Weights of a small CTC image transcriber.
Model: 7.82M parameters, arch mlp_mixer, layers 8, width 320.
Data: trained on short English words printed on busy colour backdrops, 90422 training examples.
Rows from expert 6 of block 5, named by matrix and row number. Rows with one number belong to one neuron. Each number is 50 + 12 x the weight over its row's rms, rounded and kept within 0 to 99. All counts start at 0. After the name is the row's rms in percent of the matrix's.
# up: expert up (model.blocks.5.mlp.up, 8x80x320), inputs 107-213
# down: expert down (model.blocks.5.mlp.down, 8x320x80, transposed), outputs 107-213
up.0 091:48 56 52 57 63 63 54 23 55 13 70 36 58 50 48 42 51 40 61 56 52 20 35 46 45 59 43 44 56 44 43 23 41 33 48 55 39 36 67 59 44 54 60 41 33 53 63 42 53 61 50 70 59 26 60 38 71 52 46 50 42 66 39 63 54 47 53 43 53 48 48 46 45 48 45 50 56 45 41 49 48 40 59 34 52 43 61 82 45 27 64 22 50 71 53 57 44 47 39 78 53 66 46 54 51 51 42
up.1 089:59 44 55 48 49 54 48 56 49 65 52 36 60 57 44 50 55 32 63 48 63 40 52 53 36 39 49 62 58 52 62 52 49 42 43 43 49 58 52 57 33 45 40 43 44 42 49 30 27 66 60 40 44 46 45 43 81 62 34 31 49 57 44 46 38 33 51 52 50 29 66 43 59 48 63 57 61 38 53 42 39 42 56 34 50 33 38 48 47 42 37 45 62 53 74 46 49 48 60 52 44 44 46 56 62 41 43
up.2 100:44 49 48 23 46 55 59 62 55 71 48 35 52 63 59 46 62 47 35 60 62 50 67 39 43 28 43 62 63 66 52 46 29 42 82 37 28 60 40 49 46 53 56 41 51 46 66 47 58 32 36 46 50 51 53 40 69 54 42 73 60 37 38 54 54 57 56 29 54 51 64 65 45 49 62 42 57 53 53 53 59 54 46 60 49 42 38 55 31 62 34 42 41 46 52 48 74 23 71 46 64 52 48 31 56 49 32
up.3 100:46 49 39 66 67 60 37 75 56 53 38 63 40 43 31 42 53 48 49 58 41 47 60 51 51 64 59 38 51 51 72 59 39 55 52 48 56 54 22 50 25 49 53 41 52 56 52 58 41 52 40 60 79 58 45 50 73 42 73 50 46 62 53 69 50 49 77 52 65 58 43 50 52 46 65 32 45 49 59 21 61 46 45 58 58 50 45 59 53 46 46 46 70 47 49 62 55 45 74 41 39 60 30 69 34 33 37
up.4 083:49 50 52 42 38 65 35 50 63 47 50 60 52 40 61 50 56 71 29 51 48 57 40 46 52 63 40 72 64 49 46 55 44 63 36 62 46 55 56 38 71 36 60 17 43 39 47 60 53 27 70 37 59 32 43 60 62 48 58 64 57 49 36 49 39 46 51 34 64 53 32 70 84 33 56 51 80 45 58 47 33 65 51 60 38 59 59 63 46 30 43 41 45 50 54 73 50 44 38 34 46 49 51 72 34 40 53
up.5 093:47 67 28 35 55 59 54 55 36 29 38 50 46 45 38 63 69 34 31 41 54 55 12 55 66 50 61 48 44 44 28 51 33 35 34 40 75 49 65 35 42 46 33 59 83 46 46 62 37 55 34 55 52 48 61 55 22 59 35 38 44 43 58 56 42 49 52 49 47 60 57 59 62 56 46 57 28 31 43 69 51 20 42 51 59 27 56 45 38 61 34 54 64 82 38 64 58 43 35 71 68 50 50 44 54 54 52
up.6 097:53 49 54 62 42 58 49 49 55 65 59 60 43 45 43 45 63 44 49 48 41 56 62 55 34 39 49 35 59 78 52 61 12 21 82 42 50 41 61 42 49 55 65 42 74 53 44 35 58 46 41 51 38 50 35 64 44 25 59 57 60 42 47 52 58 55 58 62 59 26 47 52 29 58 41 63 51 66 28 44 62 71 29 57 48 70 56 66 61 50 54 60 44 48 41 62 46 54 48 51 44 53 45 63 46 66 54
up.7 104:50 65 39 47 45 76 50 69 60 45 40 65 41 75 53 61 50 43 34 52 56 50 30 60 46 65 46 52 48 56 39 45 50 49 79 54 48 37 67 60 52 46 59 50 59 55 33 41 60 43 48 60 67 42 61 59 41 47 44 46 61 44 73 62 53 56 53 50 51 37 61 47 42 51 66 35 89 56 53 63 68 36 49 65 52 55 53 47 39 66 40 58 70 40 37 58 80 36 44 52 49 56 52 72 20 45 63
up.8 096:44 60 24 40 28 53 50 31 37 45 49 39 59 37 52 50 62 48 48 50 65 61 54 59 38 58 58 41 46 66 34 37 39 37 61 50 53 43 62 63 64 52 52 73 32 69 64 51 31 57 51 55 61 60 47 55 42 52 48 47 69 44 28 37 44 37 63 56 48 69 51 65 58 68 45 27 46 81 35 47 40 38 44 38 53 45 52 63 33 32 59 54 48 53 41 73 44 56 38 74 51 49 29 36 64 60 61
up.9 088:28 42 46 53 72 50 51 54 42 46 35 55 45 30 46 46 62 54 54 37 49 56 46 35 45 43 53 40 70 52 44 44 39 63 23 51 48 33 31 45 67 53 50 60 39 40 45 51 49 51 64 50 30 56 56 48 59 53 32 41 48 53 77 26 22 53 54 29 46 24 36 54 36 53 46 40 59 66 55 63 46 38 63 61 49 50 60 67 49 40 38 46 41 52 29 66 47 56 45 44 36 52 47 49 62 37 35
up.10 106:43 34 47 34 61 56 48 24 48 33 66 49 54 56 56 48 71 41 65 44 52 48 44 43 59 50 49 49 69 25 67 15 38 40 44 40 19 44 55 38 40 39 52 63 37 46 48 56 59 37 35 68 55 53 42 45 48 44 48 62 34 63 48 52 34 80 42 40 46 52 46 44 43 56 72 74 42 51 40 59 64 60 55 66 37 48 72 64 58 39 50 30 43 49 64 60 41 51 35 75 48 71 76 57 35 42 33
up.11 088:38 62 77 47 36 68 44 46 63 63 65 45 47 60 41 52 35 49 49 57 45 38 48 62 45 59 60 53 50 64 43 45 63 43 50 52 37 36 69 52 68 75 46 46 28 45 33 37 47 59 40 61 47 41 48 51 57 41 49 19 60 43 53 84 60 41 33 43 57 30 56 49 52 57 72 45 14 59 23 39 53 58 83 60 37 38 57 54 42 64 52 48 64 52 69 48 36 45 31 33 50 34 54 63 50 38 58
up.12 096:54 51 55 35 42 49 39 40 60 37 30 58 46 43 48 66 55 57 62 69 52 61 54 57 51 61 68 55 50 28 45 25 49 58 46 39 44 21 41 59 44 59 72 41 41 47 52 65 51 58 65 53 28 45 52 46 41 49 38 42 48 54 71 62 62 46 66 61 48 46 68 59 85 45 61 45 45 50 39 30 58 64 51 57 40 64 61 71 66 59 47 47 39 47 45 54 56 58 60 62 65 48 66 66 48 51 46
up.13 092:48 30 59 37 48 59 51 38 49 44 56 37 56 56 40 36 47 38 67 48 48 47 32 47 61 65 47 66 44 44 43 43 50 53 51 50 44 60 24 52 51 35 51 48 21 55 38 50 41 41 68 49 68 45 59 60 35 59 52 39 41 73 25 40 51 70 64 47 65 51 75 66 69 43 63 69 62 53 57 26 46 45 58 33 49 42 55 65 60 64 56 74 52 50 24 44 48 44 59 31 44 29 49 30 68 55 58
up.14 101:46 71 67 54 53 52 50 37 26 38 65 44 42 33 53 44 52 59 49 48 64 63 53 52 49 69 70 42 63 45 69 25 39 23 41 48 41 51 74 59 49 55 42 64 47 42 56 42 56 45 44 58 65 47 39 76 27 53 59 60 54 32 53 29 64 34 43 47 32 54 50 47 54 59 44 59 63 45 61 77 52 45 61 82 45 42 46 74 54 53 50 36 41 62 47 38 58 59 47 45 45 54 46 63 52 50 53
down.0 097:47 44 67 40 32 55 51 60 52 55 69 69 45 41 60 59 72 71 56 37 52 48 46 63 65 46 81 30 24 32 73 57 48 40 38 42 43 42 40 37 42 37 33 39 43 53 27 68 43 71 47 50 53 55 54 57 48 55 63 71 53 29 31 57 42 15 43 41 67 53 57 33 63 55 54 44 58 48 50 52 55 34 48 66 59 48 31 37 51 65 56 45 35 57 43 33 37 23 36 39 44 59 65 29 65 39 51
down.1 097:54 41 72 41 48 43 48 74 37 11 44 61 49 27 45 52 65 57 66 33 46 57 58 47 48 59 56 51 30 47 59 54 52 14 69 55 74 50 56 50 52 46 51 78 47 38 49 49 51 60 38 52 36 58 69 44 47 64 37 30 66 48 65 51 50 47 45 48 58 54 54 47 30 57 36 51 33 42 59 63 66 54 33 51 59 34 45 40 43 66 58 65 61 42 49 46 39 54 68 47 38 60 34 49 39 49 41
down.2 095:52 37 46 34 60 83 52 33 41 37 51 58 56 16 35 53 37 71 61 83 51 50 53 49 46 47 40 52 50 42 69 24 52 42 60 36 46 74 22 54 61 56 54 41 54 46 47 41 63 61 51 50 47 60 43 69 29 58 26 58 54 65 42 55 37 40 42 56 39 68 47 39 46 58 64 52 45 66 24 29 57 47 54 28 29 53 58 48 39 52 65 55 54 51 70 41 59 61 66 45 40 58 47 60 33 53 51
down.3 096:48 45 53 43 62 62 49 58 68 60 42 39 30 55 33 44 48 61 53 46 56 54 52 51 35 49 73 51 37 15 43 70 37 62 32 61 56 46 55 51 53 58 50 56 42 48 54 71 55 38 38 59 40 61 61 60 59 62 56 41 51 63 71 52 68 69 55 54 45 59 59 50 66 41 39 65 76 52 47 45 77 27 56 52 62 65 34 39 60 44 30 48 72 54 51 47 74 58 46 75 63 42 48 62 47 40 47
down.4 096:57 53 45 49 61 45 52 36 46 48 47 46 51 32 52 41 64 70 68 45 58 52 21 45 46 75 31 50 55 47 31 35 42 42 39 51 61 45 31 31 60 44 32 34 44 51 57 47 43 33 54 50 36 36 44 54 42 42 43 38 33 49 57 45 71 43 41 58 36 64 57 49 67 37 61 28 47 45 49 32 50 51 43 70 61 50 37 29 58 51 61 53 66 41 36 25 57 46 50 55 43 50 52 51 61 42 54
down.5 099:44 61 43 46 54 46 41 39 59 44 34 74 60 23 75 29 58 61 62 42 45 59 53 56 61 35 60 45 51 46 58 50 58 44 32 59 66 68 31 44 36 43 30 51 80 54 43 49 68 42 58 59 54 57 47 60 63 61 61 60 46 46 69 47 52 49 28 49 40 36 68 51 67 33 75 35 28 43 57 53 48 50 38 36 35 70 39 59 46 25 46 50 49 44 82 27 46 57 47 48 40 54 45 21 57 39 56
down.6 097:39 73 46 67 19 47 14 41 49 62 48 35 34 48 74 65 47 60 49 59 50 43 51 60 45 37 32 50 42 26 69 42 45 47 74 39 60 45 55 42 44 65 44 39 42 52 27 45 40 52 51 62 60 51 24 33 37 46 60 57 30 55 51 58 60 29 67 66 71 45 51 55 60 56 57 58 53 60 37 24 58 59 51 46 46 42 60 45 21 32 34 41 58 57 60 50 35 54 43 56 50 72 48 59 65 49 39
down.7 097:60 44 41 63 40 53 28 58 47 30 48 52 12 44 54 47 44 46 59 53 46 27 22 65 35 65 47 47 60 49 66 53 46 61 85 32 51 47 52 56 36 57 41 19 29 42 35 59 49 57 48 64 38 48 39 53 26 60 56 61 63 61 42 55 72 41 45 71 42 43 49 43 48 52 45 78 59 50 34 30 44 50 43 57 53 57 59 59 58 74 45 55 53 57 36 63 56 47 39 36 68 54 61 64 54 47 47
down.8 093:59 28 51 27 43 71 49 62 59 53 34 53 37 37 72 38 55 67 55 35 36 60 56 48 95 55 28 35 37 64 55 35 43 48 53 65 44 56 60 46 47 55 61 29 61 45 47 75 38 66 69 47 27 69 48 33 51 47 52 36 43 61 54 47 71 55 61 36 51 62 43 35 68 39 33 36 44 37 49 68 35 30 50 57 62 31 51 42 46 63 47 61 52 58 54 40 57 45 44 65 27 62 55 41 45 66 52
down.9 094:58 41 64 36 45 31 48 49 39 52 38 73 49 48 76 49 43 55 52 29 28 47 61 56 52 41 71 35 46 54 29 57 52 32 54 60 44 63 45 59 48 38 51 72 54 58 77 42 57 68 52 55 29 46 33 50 46 44 59 43 55 55 37 60 54 43 58 50 51 40 61 59 59 85 31 42 33 42 46 32 51 60 75 32 38 50 57 45 62 56 38 29 68 63 41 59 37 46 55 49 46 67 49 53 28 55 50
down.10 101:60 49 41 51 50 61 50 47 28 41 53 67 51 62 62 49 70 59 51 47 51 31 32 62 62 56 43 41 50 49 44 43 46 46 63 44 54 32 61 51 55 57 52 56 64 48 36 42 61 86 54 69 70 72 56 57 54 60 51 31 58 58 43 52 58 43 30 51 58 41 44 43 44 56 57 65 49 53 48 52 58 35 67 39 46 42 56 48 63 36 43 31 56 59 52 61 51 57 47 57 54 36 52 70 49 41 53
down.11 095:32 80 39 39 30 39 64 66 54 35 32 39 68 76 45 61 73 71 46 42 78 66 50 46 54 33 59 59 75 45 44 49 45 71 50 55 45 39 49 46 32 33 44 44 46 25 47 48 71 40 62 48 30 35 64 52 41 41 31 70 52 38 65 51 58 58 44 47 50 51 56 34 53 43 47 30 34 34 46 60 55 53 35 61 53 57 58 53 47 61 67 52 60 24 31 56 45 64 59 59 38 54 44 71 34 47 38
down.12 105:34 46 28 48 52 54 62 69 67 49 31 41 45 46 57 43 61 47 45 56 32 38 47 47 65 43 61 41 31 70 42 57 72 53 41 63 55 63 63 55 52 27 37 62 55 72 45 37 79 66 40 42 47 48 33 58 44 55 52 44 51 62 50 41 24 36 31 57 44 43 62 62 46 56 46 59 47 65 45 53 62 59 43 69 76 64 55 63 56 47 16 41 59 52 30 65 80 47 60 66 44 84 70 63 55 30 40
down.13 095:42 53 44 42 48 31 52 65 38 63 64 39 67 49 57 65 62 67 46 74 42 35 47 53 56 50 47 53 47 38 51 68 44 41 40 33 65 70 68 58 50 49 37 50 65 56 24 54 37 73 41 51 71 51 47 53 40 63 16 22 52 44 69 60 44 58 74 61 60 61 39 43 40 48 63 40 44 45 57 57 38 30 48 46 78 37 52 45 43 24 45 56 46 53 54 71 45 51 43 43 48 55 40 47 66 57 78
down.14 104:52 46 43 58 59 59 44 59 54 67 45 51 29 38 40 70 47 40 45 44 43 56 72 43 23 38 35 60 56 49 51 68 47 51 64 60 42 62 42 52 50 44 43 39 68 48 45 62 38 47 39 47 57 61 49 64 40 36 32 34 11 50 26 23 44 40 46 56 53 72 37 39 51 34 58 42 53 45 28 43 52 60 47 32 74 41 33 19 35 78 52 52 54 59 53 41 57 42 51 46 42 52 46 45 62 59 60